Weights of a small contrastive image-text model.
Model: 2.85M parameters, 48-pixel images, encoder arch vit, encoder activation gelu, encoder patch size [4, 4], encoder layers 6, encoder width 160, text encoder layers 6, text encoder norm rmsnorm, text encoder activation gelu.
Training: normuon at rate 0.037, 4600 steps, batches of 128.
Rows from block 2 of the image encoder of a small contrastive image-text model, named by matrix and row number. Rows with one number belong to one neuron. Each number is 128 + 24 x the weight over its row's rms, rounded and kept within 0 to 255. All counts start at 0. Numbers have three digits each.
Before each neuron's rows are labels from the 100 images, of 14976, where the neuron reaches its highest value: "responds to" is what is common among them. Only what is clearly more common there than usual is listed. The data: made-up waving flags. In brackets: how many of the 100, against the usual share in percent.
# fc1: MLP up (encoder.blocks.2.mlp.fc1.weight, 320x160), inputs 80-159
# fc2: MLP down (encoder.blocks.2.mlp.fc2.weight, 160x320, transposed), outputs 80-159

responds to: yellow (85 vs 22.2); orange (56 vs 22.7)
fc1.42:123126126159120107136181140122087178157171079145109123126120094104163124127147161125155101156140130113104145151136153113111089121130148101065154147128142138120115158103164132125171106108096134127129129122134135148100140123129141147107098113
fc2.42:080098153096105108125121124155084120135148162117111104107142131137100134147142098131124115103162140092126125115135112117124181135145147161124127117162130132102155138157128142149098151130170163115106136103192147138115138165104125113108147159

responds to: grey (100 vs 23.2)
fc1.68:130104143138128116191147136131140124131126115088140160122127117121129115092127143178130122145103119087162163120107104140120107159133105109153134182119162120159119124134122142095176129157150162150110104086122162093093158153113167134128140110
fc2.68:195164151129120111127083110171141139116154114140100175179102139159118136135139067117125162129104121100178146124154158077142157121112129144142125116163123138117152171143139119198141173113140152135133132112120136168077133146138102152139118128

responds to: grey (99 vs 23.2)
fc1.101:168105161087111133101111134119149144150112145126191131135129152125161095142092132188148132167075135096149107129161183131155129109100093092122118145125130124131096172117122162090137121132156139128120106122133157108130129156113155139126156121
fc2.101:096091131143145166173156113133123135108129128135146125163144134133143103132116124135125134134114143148113142105126140092130190142129127170112135157126149091142166099165132177120147106120130165123107190146140092141123144115120125166184175150

responds to: blue (50 vs 22.3)
fc1.178:140134087174148121111080082111119116083125139107152116126132120157114174107112154100117112130122113108153132116163129107125144164148115136128122104122105142127110079167114148085155183146134122132106146103095139088143113138114149128134155157
fc2.178:150110119129135102138151168118114098147126125148130119102154100159160121121167165125141094130116133151103076144173158140148119141135130131167102135166110120110172146169135144132131159138133140132161146143135108142177104096108124116104120123

responds to: teal (89 vs 23.2)
fc1.43:094104119130135148130169119139154150094162115142156114144102166155123117099142124086094138126150127116145137120151151141083150103169129103158160096128086083168117117144093121163140108160134093148111110138106115143170126114139102112155172144
fc2.43:126152150146139138122133133130131084078121126112137126158112119124120177118072101109132155103109150151158125116159159100135125128140110130100183113151096174180117128147178123171118148087154127132104146112118157146127140101108083154107136140

responds to: teal (67 vs 23.2); orange (58 vs 22.7)
fc1.32:139174100099117157118164098097133151101120143119127124148126139112138148145153136117135124188145114076149114154114113137158164091106140126192127063139101128139176124127084112192099131142142092156137114128127122134111129104084113163143138094
fc2.32:129125106172187099139117112157171109108126128117107117115154142107122142131123127108113167125135132127156158095149166153167109134122156175100138145179139143142092138131105141143100088120127174141152137086169093111118175151177108153144090154

responds to: black (57 vs 22.7); white (48 vs 22.5)
fc1.224:112135135124111142116138093093171105113119114119113178187089113140091136124122092116171112163131130170140095139112130134180125134122139143116120107115120105138117132115170187168127139127122130166106187124113134142121096057164153160082132141
fc2.224:108143138150113142101114177114134078114120123099146158089147091123106099136149169118109158146139133137134131105124129091079123123128081090148111143109118117118161084145127145063134116118120167128104131082154105130132164167122113098147147110

responds to: blue (100 vs 22.3); orange (73 vs 22.7)
fc1.67:122105124121096103136124164117117157103124135113107146148130117161090123106155161125147126133103127135155130144112093158136137130162117131180117119133153101150148094099111157111104140093102101164089137123135117141084120122159106134153136091
fc2.67:160097162146153087109124144129104144182129146138143094103131106159129118106113141084094138125126116160177177108109128133146139099140102155135118062136144111142160161142180136152161180152133136158107114090157134138193156156119113126117124125

responds to: blue (76 vs 22.3)
fc1.287:110118128156137107130083113146097141151109123131135121085139152120162148129118142154089190147098111124116098138139110152094123156099133119105126196122128105092137152155091144114138082100126137155153143112138096158117137105085079164169145182
fc2.287:152132095157150122160137163145164152161117144155120146095113121170130100149105139114123153114100169154122149107125132134180117160153118114162114119074160121093134141150146169087099149103109076123117131161121160156139113128122158126085128131

responds to: yellow (100 vs 22.2); red (66 vs 22.7)
fc1.28:144158144083109150113164108113131144149127107156151162128162122100104078132138126150093137152128117096128172117127080121118125119112150153145169132148166167126118091077177160138129120103107135127124128179151099184146099148116154103097130114
fc2.28:143103143118093128142132168121114162135077130129161169115150123120111093086115113129102137104143110126132144134095154122106131089102130156135174149120167192154159119100162129170160124143132111115153117131122141140157136164137118132150139107

responds to: green (100 vs 22.5); red (57 vs 22.7)
fc1.160:121147157103126133089155074156081128149136102148114100131128157098082144129132145132124121133142181116136106111095083134130175146142124138137137113175136126106154134121100087152182085105131120100132114108097140138124130107171131122150073160
fc2.160:147177142084164119150134120150126157136136146141119114101114132159095130107113167096143119102139163111099164126123145147112160131140139099107134101115141117127138183117116122173205110108079135123107144111161094109131097116130145152151169104

responds to: green (51 vs 22.5); pink (46 vs 22.1)
fc1.71:123146173151126106165123094138129128143131121141116109111180099129089147107093126114106094162153106124132122113163123118137122141120118123140148151155123120108097093126084160122101142155127101117125115133164137125142152131060104120093146144
fc2.71:166083120099139118124104162124131112138129101144128085152123136121115065135159130110160153088115140133160178156137124148124109124138107143126085138131076118133139087121100151134089114099180111131137110169125171133108136127126097136122126100

responds to: yellow (100 vs 22.2)
fc1.117:133116151135139151116141112108132141165118076157117154155145117157107072116135111159106100173102164122103125129092100122135164114089151148133108157146118154119074123132125155149108081113160116135163120136120124166114090106116140168157148125
fc2.117:118121124124140160104097090112115120102102132106181133101132125083103141135140185114144090168165093117155114085090151188169110074134173119167155105118120156153135107113146147124138103172125118107150110110108167152144135164090114096095129120

responds to: black (84 vs 22.7); yellow (75 vs 22.2)
fc1.132:146139123107115132130134141125132127157135086138142137159070087099141130123101149088162124185102152127142132140122091159140141150133102153103102168157115108120087131130128134088138137121168144131099099147126152134121077140132148139088106154
fc2.132:146102147137124140171172154120117128131141090120168156132117102174132080123152133136089157123161146140131124132160141193130193089116141138117129169167111145153119123139067109152123126122158135157102147097142104119096105125095151070154137123

responds to: green (46 vs 22.5); yellow (45 vs 22.2)
fc1.142:143093138105090166134135129139104110139135128137090173131134138122125118178123148145125101201140114116132105141149106149130090142142107130130125104135125114098105136115130113154098117156098087113143132119123166117090169088138162128133162101
fc2.142:137138136124103108154117133121172114158146096143164105143097133130147185114116133112092140142120120129109139160117122108129119105143121104152113116157145151054158137121162113118097122135112141138144160179085171113117089127159113126120159150

responds to: blue (61 vs 22.3); red (57 vs 22.7); orange (54 vs 22.7)
fc1.243:143130075138123104108130141088133121113165142132179167131155136149149113160123144100102130099103131088133141119111132080120116126128157137188106137118095127119074136147118099134104115115139164131137102122107147165109132095104132148120125145
fc2.243:116120140123150166153135117105118098150093122119154108123120111132108145116116083110111117139128127164141125168096112107177128113138170117146104097139136102164180124091151135135119132156097157145081134122094140112118154133116093105137142110

responds to: yellow (85 vs 22.2)
fc1.39:098115105139154144142153143147128141145103099151130126147148173115119118105121153171130149100158130092129091134129123134133111137124093159098109151146144189130132082146149169132112101131156101094154169122138132126135123136160116166114072163
fc2.39:143118119092097130119099145129128122097149174107166161130115107093136136140095147087108105140118082125103151099131133084171107093087145132122152074156115101148131142160150138124119143149101086158131145121106119171115127162129163150108103101

responds to: blue (93 vs 22.3); red (80 vs 22.7)
fc1.231:102146103157150108097088133114129126133122113142144147121131133122091084130106148123148142183077121131101138112080088123087112151130120128147123140149162120166075127144153127106165130163155132102156113118124091073112077150143150125121108155
fc2.231:145115150141134152135130107146145120147144156124106119130102150143156161163172113121068146118132162120175165164134151130104140134137135115124117147118103130137104131137172140102124113071103144120140178128166129092116117111133174158149135067

responds to: teal (55 vs 23.2); blue (48 vs 22.3); orange (48 vs 22.7)
fc1.177:179146144117099099091184139110171126118158145130093084132137138116109098121112130133164091159150166115119132140155146125145129142080137092128120101143145182125103116150130105177098118124142110075116150094193127120100127158152135155127134122
fc2.177:057110138146119128104096108139130129150157109137138140171086173117202125150112115118131135159102094111117151106161136151154122079152119141115095182147125120135128139117129174125130086131161120164183159096100141099132096127119181120165148111

responds to: grey (98 vs 23.2)
fc1.66:137119146137133105130133138130146134130118092103151105144111152140140108087121154095107139126099138083119136149147102117167116187113111172126146163147150122109097159128158100116147155126148155114144111088139160098127147142129171162191146151
fc2.66:162147116128103142141106110150133144143121122131165097080154160127123137135150096152120119131096143109140142125143137080128093109145125129062147160165107116135123151158137147155147168157132116111126113136130098115074130140108172089129154109

responds to: green (100 vs 22.5)
fc1.232:138130118074105148140113136111125126086103151165181105135111169121110118112160124138109139106141171083110145111136145146176139125151086092190088095137077128132159095147085137168145130109108102168087135141165119142125106107150147111148156142
fc2.232:119115130142148166143133118146098136097183139101138096132087152160137100118149134124102141123114087129158117120132181141120154158137112075138144134151158122149126182147121066162155155090133084105132118120110096100137116135133150140103083122

responds to: yellow (100 vs 22.2)
fc1.164:129182134113096120105157094115105127164114132145161166166155110131123072135144168138094096163119119096100144085140143126125123150122151155134155151149130177152129128115154134150117142114131116090127115157153148138110103154096170130112107076
fc2.164:153131093148109112129142142129099160120102126083117177135153112126128122077138118136096108127163090125141157134085160118118133098129146139114163137120170166141113113082141116150149135115135133090142143126153150096139113153102117156132133105

responds to: blue (100 vs 22.3); green (53 vs 22.5)
fc1.212:118098140108103147128137133131112141129131081108173127126119123137141144124134144181135148167128094131118136133116114116098128141107145116125090134129122077149119123148127153151133149147072136179141113138166132167103117160111083155122147086
fc2.212:142115095137134188122110113151102136136077123173139088136153155124090107123168149143112115115108071133152149112093137100093153127151128119149093150106179121154130154132134138157156107073097124170143135158131152108136138145138121147122133100

responds to: teal (94 vs 23.2); red (91 vs 22.7)
fc1.258:122109112158143138118122114113123138131155108123102104136150172106064143097131156076152153153132091096121131118134096118118103088148126133153145102151073116138123105135131154134116104116137100118136130178166175140147117078090143143184159147
fc2.258:128127099194166163144125152145091133108120121107108098130112106096096103145104110191091120119121149104145091154135126141134133118139124120123150159143111138149080148157107139156175101123148124129116141158111096110137139061140100120174120138

responds to: grey (94 vs 23.2); teal (50 vs 23.2)
fc1.88:134122165109115150143120092128161121122150138084150095121113140099122116131137171120126123117120159140093149120153158088158129148110147119080114175169182131165118138134101095105150137168077133126111133100101180114132152192110115128171111114
fc2.88:109088173098177121137132119141123146073134161145164152151112115141153152164150147138116132110091084148124116109165112141122177114142136117099105174137108127149114137142126103159151128129153142161131160185140114109116145100113168141142145114

responds to: blue (88 vs 22.3); yellow (62 vs 22.2)
fc1.283:150096148149138147141143120126119131119109112109139114134124151106148098107150102168111155127091116083115143125103108180158156162135112153162129169099119112122123152131136148132108152155124138151154122131131149155104095098150078156122115132
fc2.283:167131172145129109063081117141150128157155110125154146096116136159128166079139104067140111115104111149130185139097146135124119116180165080128155134106105127126123113138148122135162080115138146111131150116121102157131158161127121122106099130

responds to: black (100 vs 22.7)
fc1.307:137135112120127140151158124121109095174134102097080110148078125104132171160145100113089129071156127139139200141147120087113142147098117164175161124113170158115126158145125112077099100133122141162125137129136143119104125154141135110112128118
fc2.307:139149106142127128127151109105128187154176153132134164065092107134124130166140133123179128115096125131108141091109148137123128079157080127126130156135127095128141172091124121124148090119138130114098157075118132110101141129137120149098135116

responds to: teal (82 vs 23.2)
fc1.264:119187155083130131112168169135109107149142166152143083139089142129158129146103122112117126113161108119110158124131093147148105139138117081128113131090105163130108117109108154095096068157108110189137103134134109121117100120163133092148128137
fc2.264:118110107146088123115109140146145075125115113150098151118124160167119134132136118099154140144144139098122145103124132100150099154141113115136110119117156169106138151118117087088112113115117131089128105156103137154123151111130138133106087138

responds to: teal (55 vs 23.2)
fc1.102:127114131119148125143141117132114111141152125167106123131149105122074081096116155134107133098145119108118134146154131133128111171125094149112065105131133161145155160164134108105132112092121151109123093130128110140144143158118110141152112097
fc2.102:179147157123122160157138152110176149151116142096123106133129139183173113152097143144165113166122162118164140186149113100134099097140116122128110124112129119114129128093173129137083113122116148152103103074101105111130138129105141126143155148

responds to: yellow (51 vs 22.2)
fc1.250:130112089145114107143171137132139117140153147098139094128121109126139111108182103135156143120123128114147175114126114100133100111149141145185150152102134147155119096150134155149119094174141133130143152151119134136140139120124101121139121132
fc2.250:121144144095118149120121086101135109123120149182133149163105132100165107173110130138091101100145139132128105112099075180121159167067126127125122140095114111119159154140109115146116115104119151124116119157108133105158139116127159111152107075

responds to: green (58 vs 22.5); red (47 vs 22.7)
fc1.303:103088121137134136142144142118122128140133144148120111134098135086170125128132128145122145175130115115144122112118085104145106105102165119102157067132131167161134173118123105179116112147068129148108164169107106146140113149118114139109134140
fc2.303:146143131124136083116150114132137139152172103165143129135078145088141114127141131100139107154174121061143123137081131138130088141123154135175117144146171160107097105143087120141110159108128141113128108123119100132098135167157137098120121150